Weights of a small segmentation model.
Model: arch unet, norm groupnorm, activation relu, widths [64, 128, 128].
Rows from block 5 of a small segmentation model, named by matrix and row number. Each number is 128 + 24 x the weight over its row's rms, rounded and kept within 0 to 255. All counts start at 0. Numbers have three digits each. After the name is the row's rms in percent of the matrix's.
Before each channel's rows are labels from the 100 images, of 14976, where the channel reaches its highest value: "responds to" is what is common among them. Only what is clearly more common there than usual is listed. The data: dashed paths with two dots that lie on the same path or on different ones.
# conv: 3x3 conv (model.mid.2.conv.weight, 128x128x3x3, each kernel summed), inputs 0-127

responds to: medium paths
conv.97 020:128128128130071128128128132137128128128128128128128128000128128128128128124128128128128132128128128129128129128128128128128128128126128128128128128128128128128128128128128128128128128133128127128128133128128128124128128128128128128128129128128128128127126128130128132128128128128128128128134130128128128128128126128075128133128112128150128100167128128128128127128128128128136128111128

responds to: many distractors; short paths
conv.116 016:128128128016155128115128130129128128128128128128128128132128128128127128091128128128128127129128129129123120128135128128128129117078128125128128128128128128128128128128128128128128128255128112128128132128128128093128128128128128128128127128128128122128112128128128123128128128128128128111123128128128128128128081128168128099128202128071128129023128128128128128128128128128119128130128

responds to: short paths
conv.27 046:128128128113000128128128125130128128128128128128128128131128128128128128121128128128128128128128128129125126128128128128128128000128128128128128128128128128128128128128128128128128128132128125128128127128128128128128127128128128128128128128128128125128134128128128125128128128128128128128127129128128128128128131128125128127128129128128128128130128128128128128128128128128120128158128

responds to: short paths
conv.98 225:128128128126128128000128132121128128128128128128128128131128128128128128185128128128128127128128128128128128128128128128128128112126128128128128128128128128128128128135128128128128128127128128128128128128128128128128098128128148128128128128128128128128100128129128064128128128128128128127128128128128128128128137128255128137128136128182128128005128128128128128128128128128124128128128

responds to: many distractors
conv.15 148:128128128129128128072128135122128128128128128128128128245128128128128128112128128128128128128128128128128128128128128128128128136126128128128128128128128128128128128128128128128128128000128141128128134128128128139128124128128155128128128128128128128128126128128128109128128128128128128128128138128128128128128127128122128186128093128040128128000128128128128128128128128128125128128128

responds to: medium paths
conv.102 021:128128128129076128127128129141128128128128128128128128000128128128128128125128128128124132128128128129128129128128128128128128128127128128128128128128128128128128128129128128128128128135128128128128131128128128123128128128128128128128126128128128127127127128129128131128128128128128128128134124128128128128128120128085128133128110128150128115164128128128128128128128128128131128111128

responds to: short paths
conv.30 252:128128128128122128133128137127128128128128128128128128127128128128129128128128128128129128128128128128128128128128128128128128000130128128128128128128128128128128128128128128128128128126128130128128132128128128127128129128128128128128128128128128130128129128128128126128128128128128128128128125128128128128128135128130128130128126128128128129135128128128128128128128128128129128255128

responds to: short paths
conv.109 246:128128128129128128091128086056128128128128128128128128119128128128127128201128128128128128129128128128128128128128128128128128123088128128128128128128128128128128128128128128128128128130129128128128108128128128126128125128128146128128129128128128133128076128128128129128128128128128128129127128128128128128128127128255128127128134128150128142000128128128128128128128128128129128128128

responds to: short paths
conv.101 155:128128128128128128127128163128128128128128128128128128000128128128128128219128128128128127128128128128128128128128128128128128156133128128128128128128128128128128128128128128128128128152128129128128045128128128028128165128128128128128128128128128133128127128128128145128128128128128128119131110128128128128128140128152128130128135128138128125144128128128128128128128128128170128128128

responds to: long paths
conv.41 173:128128128255128128131128130147128128128128128128128128105128128128128128138128128128130128128128128128128127128128128128128128000129128128128128128128128128128128128128128128128128128133128122128128096128128128136128133128128128128128128128128128135128129128128128116128128128128128128128128129128128128128128131128141128124128127128130128128132128128128128128128128128128132128128128

responds to: many distractors
conv.38 023:128128128000181128144128117124128128128128128128128128185128128128128128062128128128127129129128128129124127128128127128128128078129129127128128128128128128128128128128128128128128128034130132128128056128128128115128126128128128128128128128128128074128127128129128119128128128128128128122128129128128128128128129128127128127128127128109128119151128128128128128128128128128124128131128

responds to: many distractors
conv.31 131:128128128128128128094128052215128128128128128128128128201128128128128128000128128128126128128128128132128128128128128128128128126132128128128128128128128128128128128128128128128128128008128129128128115128128128123128148128128128128128128128128128128128128128128128161128128128128128128130130132128128128128128130128057128147128121128083128136112128128128128128128128128128139128128128

responds to: short paths
conv.126 219:128128128255128128134128115128128128128128128128128128123128128128128128129128128128128128128128128128128128128128128128128128096127128128128128128128128128128128128128128128128128128086128132128128133128128128135128129128128128128128128128128128128128127128128128125128128128128128128127125129128128128128128117128140128122128128128140128129125128128128128128128128128128120128128128

responds to: many distractors
conv.67 129:128128128134128128091128128123128128128128128128128127255128128128127128037128128128127133128128128128128128128128128128128128196127127128128128128128128128128128128128128128128128128081128127128128066128128128133128126128128128128128128128128128127128033128128128121128128128128128128128129126128128128128128126128124128187128087128010128127142128128128128128128128128128136128129128

responds to: short paths
conv.111 059:128128128129128128005128127046128128128128128128128128115128128128128128180128128128128122128128128128128128128128128128128128138123128128128128128128128128128128128128128128128128128069128142128128255128128128130128128128128126128128128128128128134128129128127128157128128128128128128132129127128128128128128136128121128149128062128117128110240128128128128128128128128128123128130128

responds to: many distractors
conv.72 113:128128128128128128127128115140128128128128128128128128141128128128128128059128128128129154128128128128128128128128128128128128151124128128128128128128128128128128128128128128128128128033128123128128203128128128141128128128128129128128128128128128132128127128128128162128128128128128128127129119128128128128128130128083128206128033128000128129109128128128128128128128128128130128130128